From a checkpoint of a small image classifier: trained on abstract colour fields from 500 small random pattern networks.
Rows from block 5 of a small image classifier, named by matrix and row number. Rows with one number within an expert belong to one neuron, the router's apart. Each number is 50 + 12 x the weight over its row's rms, rounded and kept within 0 to 99. All counts start at 0.
After each expert's rows are labels from the 100 images, of 14976, where the router gives the expert most weight on average: "strongest on" is what is common among them. Only what is clearly more common there than usual is listed. The data: abstract colour fields from 500 small random pattern networks. In brackets: how many of the 100.
# router: router (model.blocks.5.mlp.router.weight, 8x512), inputs 171-341
# up: expert up (model.blocks.5.mlp.up, 8x128x512), inputs 171-341
# down: expert down (model.blocks.5.mlp.down, 8x512x128, transposed), outputs 171-341

# expert 0
router.0:41 46 44 50 49 54 42 63 46 36 55 57 34 59 35 61 27 57 54 42 35 44 37 61 51 55 49 63 53 52 49 48 40 49 55 46 43 39 68 69 52 51 48 63 60 53 72 61 66 46 46 42 71 73 50 25 72 50 66 64 57 62 50 41 42 56 50 46 55 56 62 66 49 60 39 55 38 33 55 38 60 42 58 47 27 61 34 46 36 58 56 42 45 37 63 45 56 33 44 56 47 23 42 37 46 56 41 47 32 57 53 32 81 73 33 63 37 59 71 62 62 36 32 29 61 48 50 63 61 38 48 23 55 49 76 49 59 43 51 64 45 42 34 31 51 55 46 61 59 38 53 41 39 65 45 21 57 39 75 53 47 47 51 42 40 47 38 58 26 29 51
up.7:37 59 50 44 31 62 59 28 27 44 51 49 42 60 43 48 57 54 53 37 44 57 38 46 54 28 51 70 68 45 43 24 50 62 49 47 66 48 59 58 48 50 41 22 30 34 35 64 36 65 45 66 54 63 35 71 38 25 61 48 35 46 41 24 67 57 40 60 55 58 70 43 13 46 56 64 73 46 33 60 62 68 40 57 88 36 52 41 43 47 39 24 44 62 63 58 66 50 59 55 49 59 53 39 52 26 45 45 53 30 61 53 56 35 59 31 54 23 43 43 55 65 57 66 62 69 40 45 41 44 59 69 54 48 29 37 61 42 68 44 32 72 62 55 59 59 60 62 43 48 62 12 49 48 55 55 57 42 59 60 44 66 53 30 45 78 40 68 47 32 43
down.7:49 68 44 52 63 46 45 37 54 62 62 58 33 42 80 67 68 52 55 87 30 67 51 47 45 28 57 15 40 66 52 44 74 49 45 57 51 63 57 39 52 43 20 47 38 50 49 54 39 36 48 54 39 62 67 53 51 44 76 70 52 68 36 48 58 70 66 50 45 42 75 45 59 49 77 35 86 57 29 34 34 28 50 45 51 50 56 64 74 47 34 62 43 42 64 51 46 20 54 50 56 43 33 54 62 35 49 61 51 26 43 52 49 67 64 41 69 32 36 59 38 50 45 55 60 35 54 30 63 61 48 46 49 59 63 44 56 48 55 56 55 55 43 57 55 42 45 46 60 51 61 55 37 63 59 50 72 39 34 55 52 37 58 47 57 41 48 53 55 67 55
up.8:71 44 65 52 69 52 77 55 58 52 63 53 47 29 44 61 51 38 37 56 38 44 50 53 43 43 44 40 58 60 49 52 34 40 75 50 64 42 40 57 39 50 61 65 60 54 43 50 45 69 62 45 61 38 40 55 62 57 22 45 57 58 30 41 39 50 43 59 47 36 61 44 42 43 59 63 65 37 50 48 54 57 60 62 62 34 77 59 43 34 54 35 46 65 38 46 47 41 44 48 66 47 46 42 46 45 35 45 64 44 73 68 49 41 49 49 81 59 16 33 45 39 42 53 76 72 63 35 62 37 33 38 58 52 57 42 63 51 44 48 54 44 49 38 58 45 44 41 65 42 44 61 40 57 30 58 55 55 33 38 53 48 35 44 57 63 67 44 54 55 54
down.8:84 48 54 47 40 53 57 69 39 56 48 54 28 45 29 40 60 63 52 51 51 40 56 26 64 39 41 71 42 60 45 45 45 39 51 50 44 58 62 35 63 34 58 51 78 55 50 65 59 34 64 40 68 48 54 44 24 63 42 63 54 55 39 56 48 47 61 48 53 69 75 37 49 51 38 40 34 37 62 57 70 58 39 39 50 54 69 38 69 63 51 56 55 38 45 41 36 40 33 46 59 35 51 37 50 52 13 50 59 57 58 39 35 47 54 36 63 44 37 37 71 63 64 39 45 73 47 44 51 48 59 60 46 35 42 53 59 57 38 62 38 38 40 56 30 38 59 41 54 57 42 37 48 65 67 42 54 45 43 42 48 44 31 47 43 33 42 79 46 49 59
strongest on: mostly green (64); dark (49)

# expert 5
router.5:70 36 52 35 50 53 55 35 44 46 59 32 62 65 35 37 61 63 60 49 63 41 48 41 48 29 39 51 40 54 53 51 43 50 64 63 43 46 69 52 47 47 53 40 48 50 47 41 58 48 65 74 37 36 50 46 61 57 61 68 40 51 60 79 58 46 64 55 60 52 47 42 48 65 58 26 72 47 54 56 62 55 63 56 51 53 42 46 51 64 52 60 44 78 47 39 44 53 63 52 57 53 47 59 66 63 53 57 74 56 68 52 47 57 71 32 45 45 50 69 36 73 61 51 59 57 49 40 34 52 56 76 55 49 48 52 17 55 38 40 32 53 57 51 69 52 53 38 43 68 42 56 37 31 59 47 45 43 49 52 51 65 45 71 39 52 59 51 54 54 52
up.7:54 79 47 69 44 51 63 42 21 44 60 58 39 41 59 46 48 28 53 56 50 55 57 35 43 63 44 50 50 68 55 25 56 39 42 52 63 41 58 41 51 69 52 59 57 65 41 43 41 45 36 29 45 60 51 48 44 38 45 44 44 33 65 41 55 34 36 58 45 65 69 62 42 45 43 54 61 39 43 60 57 56 31 46 37 59 50 38 32 59 35 64 54 44 53 58 77 48 40 48 46 25 63 59 56 50 48 59 50 27 52 31 41 49 44 59 61 59 67 34 41 55 36 50 56 35 57 36 71 59 66 48 42 66 41 70 48 67 47 59 41 54 52 63 44 29 38 68 42 46 42 37 45 48 30 47 36 50 75 41 40 55 56 39 55 66 51 47 68 56 52
down.7:36 40 55 54 54 47 38 54 50 40 61 67 42 75 75 51 56 31 42 58 58 45 45 43 36 38 55 44 33 53 20 50 39 39 60 27 67 60 35 50 44 43 36 49 45 75 75 34 51 23 36 47 48 28 41 54 50 46 61 53 48 37 54 56 48 41 58 52 56 38 58 60 69 33 53 44 42 72 68 27 55 45 56 33 46 19 32 41 51 39 56 66 44 38 52 58 52 41 57 55 63 67 37 25 51 43 55 52 47 38 52 64 52 56 39 50 34 50 40 28 42 47 53 66 48 48 53 42 66 51 51 50 69 49 50 28 67 50 48 48 59 71 50 58 50 28 54 41 54 52 61 79 58 66 66 35 75 43 71 53 32 54 69 51 71 56 55 27 51 57 59
up.8:57 44 55 63 32 38 64 43 42 42 28 47 49 51 75 66 42 42 40 21 41 51 76 30 28 36 60 64 33 45 48 49 60 38 53 49 62 70 42 62 40 55 46 47 48 57 62 49 48 55 73 40 41 41 41 73 51 37 53 33 51 63 39 52 10 68 49 58 49 45 49 38 54 69 60 33 33 57 42 53 35 49 44 33 71 38 65 44 68 40 51 54 58 41 57 50 54 45 42 21 54 44 76 64 28 67 39 50 45 47 47 35 51 60 58 49 60 67 63 60 39 52 40 48 59 42 49 75 42 85 49 72 69 77 52 43 36 57 55 42 48 48 36 38 67 68 35 47 50 51 39 69 30 39 53 47 56 65 29 48 57 41 58 26 62 60 35 46 48 61 62
down.8:52 60 56 53 40 35 45 58 31 48 72 61 38 36 34 43 34 37 48 55 50 38 15 56 32 61 54 57 65 45 46 39 68 43 14 47 37 58 47 68 24 61 38 67 35 40 38 27 69 59 55 57 57 61 55 45 63 57 47 40 50 37 50 36 38 23 60 37 57 45 58 61 58 50 31 65 55 56 56 51 45 41 42 53 48 54 29 81 41 28 34 60 60 36 67 66 54 62 29 50 63 51 59 50 28 41 62 36 46 45 32 46 66 57 55 42 69 55 56 41 31 36 40 55 35 40 32 53 49 43 31 44 59 50 52 56 47 48 59 53 33 50 62 60 48 70 51 76 63 62 56 65 64 51 50 57 48 62 43 52 56 50 54 37 45 46 50 30 51 35 52
strongest on: dark (58)

# expert 1
router.1:48 49 50 60 55 24 37 35 53 69 43 61 51 59 53 55 59 41 53 60 61 36 66 70 48 62 50 59 71 62 56 48 31 45 47 57 57 44 62 41 37 60 45 59 34 43 18 62 84 39 56 66 53 48 44 55 56 40 55 45 66 58 38 66 50 45 66 44 22 52 40 49 54 44 64 45 53 53 56 39 61 45 52 48 56 55 58 51 50 57 58 46 51 53 38 81 47 49 53 60 56 32 42 46 61 45 54 72 43 62 39 64 46 33 38 14 65 32 37 20 35 34 62 56 40 57 34 36 49 46 40 47 45 65 40 48 60 43 68 66 49 39 45 69 43 57 62 41 44 35 47 41 50 42 50 60 53 59 30 42 40 49 51 52 50 52 46 46 38 44 50
up.7:41 82 56 46 52 62 64 53 41 31 57 64 63 16 45 38 51 60 55 42 33 74 36 42 58 59 44 54 57 53 52 35 55 43 79 27 39 42 61 60 49 44 51 63 50 49 53 44 44 64 57 34 56 48 20 36 50 45 41 49 38 41 66 38 49 64 42 48 67 41 54 59 49 44 58 43 47 54 11 53 52 65 42 56 23 45 57 30 55 55 37 41 38 62 61 63 35 38 58 45 55 48 53 66 63 49 59 18 50 48 53 29 49 56 65 77 53 45 41 46 69 45 31 54 54 52 53 63 47 66 64 54 40 68 36 62 48 63 34 55 43 54 46 43 57 45 54 65 53 60 58 43 44 67 43 53 54 65 72 41 33 63 62 54 34 41 59 36 48 63 53
down.7:34 33 68 40 56 33 40 42 37 52 39 55 56 44 42 47 92 40 23 57 51 61 60 47 48 60 48 70 50 48 38 50 41 58 41 51 58 53 72 56 52 47 61 64 41 42 35 24 55 34 33 61 50 60 56 62 54 48 53 34 47 56 51 56 56 50 62 58 16 38 41 45 64 49 49 41 49 79 52 56 58 54 58 43 46 42 53 37 47 46 54 31 62 78 56 65 60 83 67 57 66 30 37 51 59 39 37 57 35 45 46 53 53 51 33 38 61 25 47 45 43 49 54 35 46 59 26 31 40 38 62 49 50 54 61 65 56 61 71 58 54 55 50 46 46 42 50 54 38 33 50 42 48 49 73 49 47 44 27 44 45 33 34 60 58 46 47 44 50 46 24
up.8:49 50 40 43 33 41 53 47 54 25 56 41 70 53 48 22 59 41 42 48 54 69 51 35 48 60 47 71 40 59 53 48 36 38 59 50 58 37 38 46 56 50 38 51 59 53 32 29 45 57 57 54 51 36 27 42 52 42 22 40 47 39 54 49 30 62 58 62 38 69 58 76 52 38 56 50 53 69 33 42 49 24 63 47 57 41 81 58 63 57 28 59 39 65 40 48 29 46 53 56 47 47 58 46 63 41 55 38 38 40 32 53 58 59 39 50 61 58 48 58 66 43 56 51 38 45 38 47 80 62 51 53 50 65 35 46 42 49 46 42 43 58 44 45 51 39 50 52 70 55 60 31 31 46 64 37 69 53 45 44 84 51 37 58 44 64 61 49 59 43 53
down.8:32 38 47 40 56 64 58 56 22 57 56 45 42 55 36 54 75 57 50 40 53 56 65 34 48 54 56 37 43 29 46 47 59 60 64 40 58 50 73 40 68 59 44 47 63 54 50 34 48 40 43 52 73 41 48 63 63 53 33 55 60 57 51 77 54 63 58 66 55 64 61 61 32 52 39 22 57 62 41 68 51 38 48 56 32 46 34 42 38 41 28 36 61 48 49 55 41 41 49 37 50 55 65 46 51 37 67 57 46 51 58 49 25 56 41 54 56 37 58 56 46 43 76 45 40 36 42 34 45 53 57 45 34 58 58 47 42 51 44 46 61 55 72 45 41 53 64 59 25 59 54 35 57 70 52 52 58 36 33 34 41 36 32 80 38 31 44 50 38 32 48
strongest on: fine detail (77)

# expert 4
router.4:31 48 62 53 57 57 53 58 53 41 52 40 63 37 42 37 50 49 27 49 34 67 53 50 53 50 65 41 30 53 53 52 54 48 26 41 53 47 45 57 65 50 50 42 48 57 52 53 46 69 45 32 50 51 46 61 42 33 42 62 38 48 49 36 46 59 40 55 61 57 46 56 54 59 45 49 49 27 50 72 40 56 53 47 55 45 58 57 48 50 36 49 57 57 68 40 51 47 45 41 45 64 57 38 42 55 30 27 65 53 52 50 34 57 60 82 35 55 43 61 60 55 53 49 50 51 41 55 39 48 60 56 56 61 57 66 47 51 64 43 43 73 56 38 62 39 33 50 30 46 60 51 53 74 73 29 61 53 58 53 41 37 69 62 66 50 33 47 50 55 57
up.7:62 52 53 55 53 50 59 34 54 33 65 47 43 59 41 59 32 39 45 71 38 40 39 44 33 46 40 38 53 40 41 46 49 39 67 52 51 59 67 62 49 57 45 59 54 25 37 46 62 46 57 48 63 54 42 62 73 49 47 31 58 34 52 31 50 62 38 56 55 53 38 63 44 47 57 49 50 65 44 51 53 67 72 28 67 26 43 39 45 50 36 43 50 51 51 56 61 49 58 64 55 48 57 46 50 39 60 44 30 67 35 51 66 45 66 41 63 57 30 45 40 45 65 49 58 64 43 60 57 65 52 33 61 40 38 39 68 53 46 64 69 32 43 55 57 64 73 47 50 50 65 43 62 75 37 51 47 61 50 46 53 61 55 37 34 48 60 61 58 35 40
down.7:42 48 24 53 48 52 39 74 52 53 48 45 36 54 41 16 60 58 67 59 46 61 53 43 54 75 57 38 50 37 44 36 54 46 41 52 47 50 59 29 71 37 42 50 54 30 55 43 42 43 49 26 70 23 53 50 39 56 36 60 58 62 42 35 57 58 51 48 63 50 41 60 43 56 51 43 65 40 26 52 75 65 49 35 40 46 55 44 57 34 50 54 62 56 51 58 41 41 46 66 46 74 42 37 42 33 58 45 68 63 70 35 33 25 85 30 41 63 27 36 58 41 56 76 48 52 57 27 53 49 57 42 33 41 56 52 43 64 47 40 55 54 60 37 18 25 57 55 76 74 70 38 51 70 42 46 40 66 36 58 43 66 65 44 34 42 42 54 39 36 56
up.8:37 47 43 33 48 39 77 52 61 48 26 46 50 56 39 47 45 34 51 75 57 63 47 53 58 55 47 56 44 55 28 50 62 50 41 50 42 39 59 68 48 47 33 67 38 51 34 53 45 74 52 37 74 54 46 43 61 48 39 46 27 44 39 45 44 35 51 52 27 43 42 56 58 52 37 48 45 70 43 45 55 57 68 45 41 59 58 49 41 49 46 50 49 72 47 54 45 49 66 52 61 44 29 48 61 41 57 26 34 40 53 37 45 55 35 40 46 70 60 43 70 43 54 47 30 66 32 56 56 47 40 55 46 70 48 39 50 49 54 65 49 71 54 60 53 47 60 54 46 58 52 46 41 44 52 65 48 52 69 39 64 86 24 53 32 40 65 48 65 64 30
down.8:57 64 33 51 56 35 58 49 55 85 50 27 52 49 51 59 47 49 45 59 43 17 66 57 33 46 43 40 56 45 45 35 72 49 63 35 42 69 42 27 44 69 40 60 50 59 46 59 33 46 44 57 61 49 58 39 66 54 58 69 52 43 50 49 65 42 41 55 56 69 59 43 55 33 49 48 43 45 61 49 52 35 48 50 56 73 45 53 34 62 81 71 36 39 34 36 66 71 40 70 40 42 40 59 43 39 48 55 57 62 76 52 53 39 50 30 48 33 60 42 49 49 50 40 49 37 72 25 55 46 61 50 63 28 35 47 30 53 37 51 66 66 53 63 47 35 43 72 51 46 24 41 57 54 47 55 33 63 43 56 56 37 52 38 57 49 38 40 42 37 87
strongest on: mostly green (36)

# expert 7
router.7:47 60 41 52 54 40 64 50 41 47 57 66 62 48 58 41 45 33 39 15 53 44 49 52 25 45 61 55 35 29 62 63 73 54 63 33 37 47 51 51 70 34 62 56 62 50 59 32 26 55 46 53 46 40 46 45 59 35 57 44 42 55 41 36 70 35 45 40 62 57 53 41 47 40 47 52 61 35 49 54 51 60 29 42 61 41 51 54 56 50 38 47 53 55 62 33 59 58 46 37 54 68 56 44 43 38 59 58 48 38 50 29 24 51 67 42 55 64 43 53 50 48 56 61 64 47 47 31 58 41 53 53 53 24 65 45 41 41 43 53 73 40 64 31 39 38 42 52 71 65 54 56 61 64 27 52 32 72 40 73 58 45 40 40 43 55 48 61 52 59 43
up.7:50 50 52 56 47 54 45 51 46 60 53 32 39 44 52 55 65 65 48 59 55 68 48 40 59 55 42 45 46 60 49 46 40 49 48 48 46 61 52 46 41 24 41 72 18 71 40 55 81 62 38 39 56 52 42 55 59 34 32 48 58 39 67 55 52 59 30 48 52 31 43 78 66 39 59 48 42 43 38 48 68 42 55 62 56 48 53 32 45 53 37 57 39 46 21 68 38 55 58 65 23 37 40 47 77 43 48 42 57 42 46 58 51 47 57 48 46 36 58 34 61 40 61 45 56 46 49 47 54 59 49 54 38 74 34 46 58 38 40 57 19 62 34 61 44 55 58 56 32 54 60 37 28 56 60 58 69 46 60 31 73 62 65 49 62 63 59 54 58 42 39
down.7:57 54 52 41 40 51 60 41 45 51 49 37 52 46 42 44 45 36 36 26 44 36 38 41 21 30 52 63 66 12 54 33 57 42 46 49 58 52 56 47 63 45 48 71 58 54 54 38 26 34 44 53 43 32 46 54 50 38 49 62 54 63 49 35 51 59 34 51 50 58 49 39 48 35 50 50 56 39 46 51 52 59 47 69 39 52 47 50 47 48 55 50 62 46 62 32 59 51 47 65 28 52 54 53 55 48 47 60 71 43 53 45 45 49 56 36 62 52 44 46 62 56 55 43 53 56 57 36 48 49 62 55 38 09 54 58 48 66 37 67 65 64 65 45 31 27 41 54 65 52 57 37 55 54 39 53 10 63 48 63 61 60 49 40 55 55 49 60 36 46 56
up.8:54 54 48 58 44 46 62 56 34 57 63 33 58 34 49 28 77 82 60 60 44 41 50 51 48 72 35 39 43 46 51 39 46 22 61 51 40 44 67 55 55 38 47 50 52 34 53 55 57 58 47 40 39 48 34 65 52 41 50 57 62 59 54 30 59 39 66 69 34 38 47 82 18 53 48 37 33 48 41 61 52 56 62 54 66 48 54 37 48 23 21 54 60 62 04 55 76 63 50 51 51 41 70 36 63 57 58 42 50 57 61 47 54 45 52 52 39 37 44 53 63 68 59 56 52 50 43 43 46 63 54 50 57 43 23 50 49 50 56 69 44 71 65 40 34 35 53 62 39 38 45 49 47 69 53 46 61 51 77 53 40 62 47 42 44 28 69 50 48 52 53
down.8:33 42 64 57 68 55 68 31 53 40 49 58 32 37 18 60 35 52 52 50 62 48 50 43 58 51 65 44 50 78 53 59 72 47 64 55 42 50 41 41 32 53 59 50 61 48 50 35 59 57 66 52 34 49 63 60 34 47 69 33 35 46 53 46 46 42 51 70 45 51 41 53 46 41 67 50 49 67 58 48 50 58 40 56 64 42 67 50 49 66 45 54 43 62 49 43 65 56 49 48 66 39 58 58 43 54 43 40 37 57 51 60 58 70 46 59 52 39 44 66 50 53 45 61 37 61 45 61 57 72 71 40 72 64 53 52 47 40 51 44 33 58 62 31 47 79 53 37 74 32 49 44 64 39 40 68 52 65 51 42 44 47 36 52 47 53 43 30 51 47 53
strongest on: bright (68); smooth (37); mostly red (31)

# expert 6
router.6:28 61 32 62 45 54 43 55 49 59 44 54 37 52 50 67 68 43 58 55 49 53 45 33 44 59 52 58 57 49 41 54 61 52 57 59 63 40 31 42 42 56 44 54 53 40 38 49 28 58 31 44 27 62 58 69 43 58 40 53 48 59 68 45 32 57 52 52 19 31 41 58 49 49 54 60 46 75 53 58 39 44 49 45 29 58 57 44 72 42 55 59 79 52 41 70 34 58 65 51 56 42 50 55 53 53 41 35 44 26 40 66 23 45 54 53 55 45 50 60 44 43 59 37 47 32 42 62 47 56 52 53 53 79 45 42 63 60 59 32 49 41 39 60 58 57 46 54 54 73 44 49 44 46 66 59 72 47 43 50 69 54 49 65 58 41 51 40 66 42 45
up.7:40 73 62 56 42 38 64 34 36 58 49 48 50 56 31 35 47 55 35 57 45 52 57 61 62 51 57 34 44 59 43 41 58 50 44 65 70 57 52 54 51 47 46 48 63 54 34 49 57 61 52 39 53 50 47 22 68 56 32 40 47 59 38 39 44 57 56 49 69 62 37 55 60 54 35 29 45 56 34 54 49 38 51 31 61 33 58 57 33 34 29 67 38 49 33 77 17 44 28 34 31 55 69 30 80 41 59 49 52 46 64 53 61 35 42 65 57 49 47 54 54 57 61 53 49 43 59 38 62 59 54 39 55 59 30 36 34 66 42 52 54 79 58 51 52 48 45 40 61 56 78 54 47 57 42 63 38 43 57 40 49 49 72 68 39 63 60 43 33 35 35
down.7:55 60 33 51 27 45 66 72 54 58 36 54 53 35 53 41 53 48 53 44 29 58 45 59 46 52 34 52 56 64 41 59 63 52 58 59 35 62 45 37 49 58 50 62 58 40 51 41 33 42 39 49 48 55 43 44 59 60 42 49 49 54 37 28 32 74 51 49 25 35 54 47 67 54 65 55 40 52 82 53 36 52 54 43 28 36 46 73 51 27 35 45 80 64 67 62 55 43 70 32 64 48 41 59 43 42 52 30 54 63 48 48 31 51 49 66 43 37 60 59 52 43 50 50 45 44 49 73 34 49 23 34 49 64 64 54 78 65 61 57 64 47 63 38 64 74 70 40 49 47 42 53 62 37 51 45 57 31 41 57 51 50 39 55 44 68 37 40 44 45 37
up.8:67 48 71 62 45 69 61 31 31 57 40 50 36 35 40 48 63 45 58 43 47 57 69 47 55 58 30 62 42 65 44 41 32 27 51 40 41 56 57 53 54 28 43 80 66 39 31 65 65 55 45 47 45 49 45 36 32 47 46 31 32 48 57 68 58 49 61 54 43 38 45 43 45 40 58 53 40 41 47 32 78 38 53 51 56 23 64 42 67 62 46 35 40 65 52 64 54 64 44 28 51 41 41 63 57 54 75 53 35 44 63 57 51 42 45 47 56 55 45 38 60 44 41 66 48 60 66 59 56 37 69 43 33 37 38 67 55 57 57 55 62 53 47 40 43 58 66 75 48 66 35 15 45 50 49 45 63 46 56 62 52 39 42 36 39 60 46 53 42 77 48
down.8:72 45 35 49 64 49 50 53 47 66 29 44 37 40 21 17 52 48 53 66 59 61 41 58 43 46 39 38 44 24 51 47 44 27 71 61 60 55 49 64 46 37 63 51 66 47 50 60 65 43 43 37 48 48 44 49 39 33 60 40 70 41 76 63 47 40 64 54 67 45 64 28 58 50 81 47 58 68 32 34 49 34 44 53 47 35 39 61 55 64 67 53 37 59 59 38 59 49 54 51 44 63 42 51 50 42 63 54 53 40 45 55 64 45 53 47 42 66 60 73 39 46 53 57 52 42 51 44 73 59 58 60 46 44 52 78 45 43 52 35 60 74 60 52 29 44 40 55 56 48 53 41 41 64 54 44 61 56 37 36 34 49 62 43 53 57 41 59 30 59 75
strongest on: mostly blue (88)

# expert 2
router.2:74 50 54 57 45 38 51 57 65 51 50 53 51 37 59 52 34 60 48 56 49 56 47 40 62 64 27 34 60 50 42 64 54 57 33 40 55 68 39 40 41 56 64 38 47 46 55 31 69 58 45 34 62 43 59 63 39 72 60 30 61 43 40 66 31 39 50 70 50 45 44 37 40 70 53 66 39 48 54 48 38 41 54 56 69 45 38 51 38 48 54 39 36 25 49 67 57 47 30 43 45 47 56 70 50 50 67 61 47 61 76 54 47 43 48 64 56 47 56 37 67 68 42 71 43 53 61 85 53 57 51 40 46 49 48 65 73 53 32 67 30 43 60 60 46 77 51 57 43 32 59 47 56 46 39 70 45 35 60 39 60 46 38 33 43 52 62 62 58 43 45
up.5:61 74 63 46 53 57 61 42 45 43 31 76 48 50 28 57 57 57 74 50 39 75 59 61 61 32 56 48 30 70 30 26 46 51 46 35 70 55 56 63 35 58 35 63 57 55 34 75 45 72 51 55 60 69 52 46 52 50 57 48 30 63 42 61 49 55 55 49 53 35 36 47 52 48 43 43 57 53 39 41 53 50 56 31 32 58 45 44 53 52 39 45 43 57 72 80 44 36 45 62 47 53 66 40 56 48 56 36 43 47 38 47 53 39 58 58 46 48 45 48 63 45 29 67 33 72 45 53 51 65 66 44 54 42 36 61 46 37 64 54 54 46 41 31 76 48 56 35 49 56 54 55 45 53 48 50 40 61 50 64 35 42 49 51 40 53 61 48 51 46 35
down.5:49 69 51 47 46 29 82 45 59 51 46 33 46 41 50 38 42 61 45 49 30 50 55 45 48 43 71 18 49 45 42 38 49 30 51 34 73 64 50 59 39 65 45 36 57 68 48 59 58 59 62 57 48 52 55 38 70 20 36 44 33 57 65 78 39 63 35 46 35 46 63 71 51 42 57 50 27 67 48 56 48 14 60 50 45 68 41 50 29 53 60 60 53 55 42 55 52 59 66 61 39 62 73 46 61 49 42 59 68 44 55 65 51 38 65 66 40 52 42 44 57 70 39 60 53 37 53 24 59 70 28 57 38 38 65 72 60 38 54 42 55 45 60 44 54 56 51 65 78 62 47 58 47 45 67 40 42 57 50 53 55 52 58 50 52 25 31 55 45 51 72
up.6:59 79 35 63 36 37 31 55 39 71 60 40 52 43 59 48 61 43 50 40 61 69 61 42 40 45 57 53 63 77 41 48 74 26 55 43 53 57 37 41 46 76 67 75 48 45 42 72 54 52 42 49 33 52 41 56 53 32 62 41 53 59 53 31 44 48 37 44 37 47 47 74 38 37 45 54 51 49 40 61 56 34 58 54 54 36 31 46 40 50 43 40 45 59 58 76 60 57 50 58 46 56 54 42 52 14 41 61 73 70 57 62 62 34 61 61 43 51 59 39 27 55 31 37 61 44 31 56 59 43 31 53 62 46 53 54 44 43 46 85 43 57 49 55 35 48 57 55 52 46 44 56 37 50 59 62 52 65 38 23 51 52 70 31 69 39 47 68 43 40 36
down.6:51 52 46 46 54 50 38 60 30 51 27 51 48 51 41 30 64 56 41 50 51 66 50 22 69 64 26 54 59 52 51 68 49 49 27 44 46 32 64 57 48 30 53 28 59 47 68 29 67 60 59 58 38 36 66 45 44 65 67 57 37 59 57 68 52 58 59 11 44 49 24 44 53 46 39 62 58 62 60 53 51 42 31 33 46 45 73 39 55 43 40 51 43 74 55 26 50 42 62 53 36 46 39 61 51 64 44 33 37 39 56 36 48 54 68 36 65 66 45 62 55 84 37 60 42 47 41 45 42 73 43 53 65 50 58 57 52 64 48 66 44 61 66 41 49 57 49 39 47 53 41 46 47 39 61 46 39 39 26 57 43 48 22 60 59 36 50 72 45 57 50
strongest on: fine detail (46)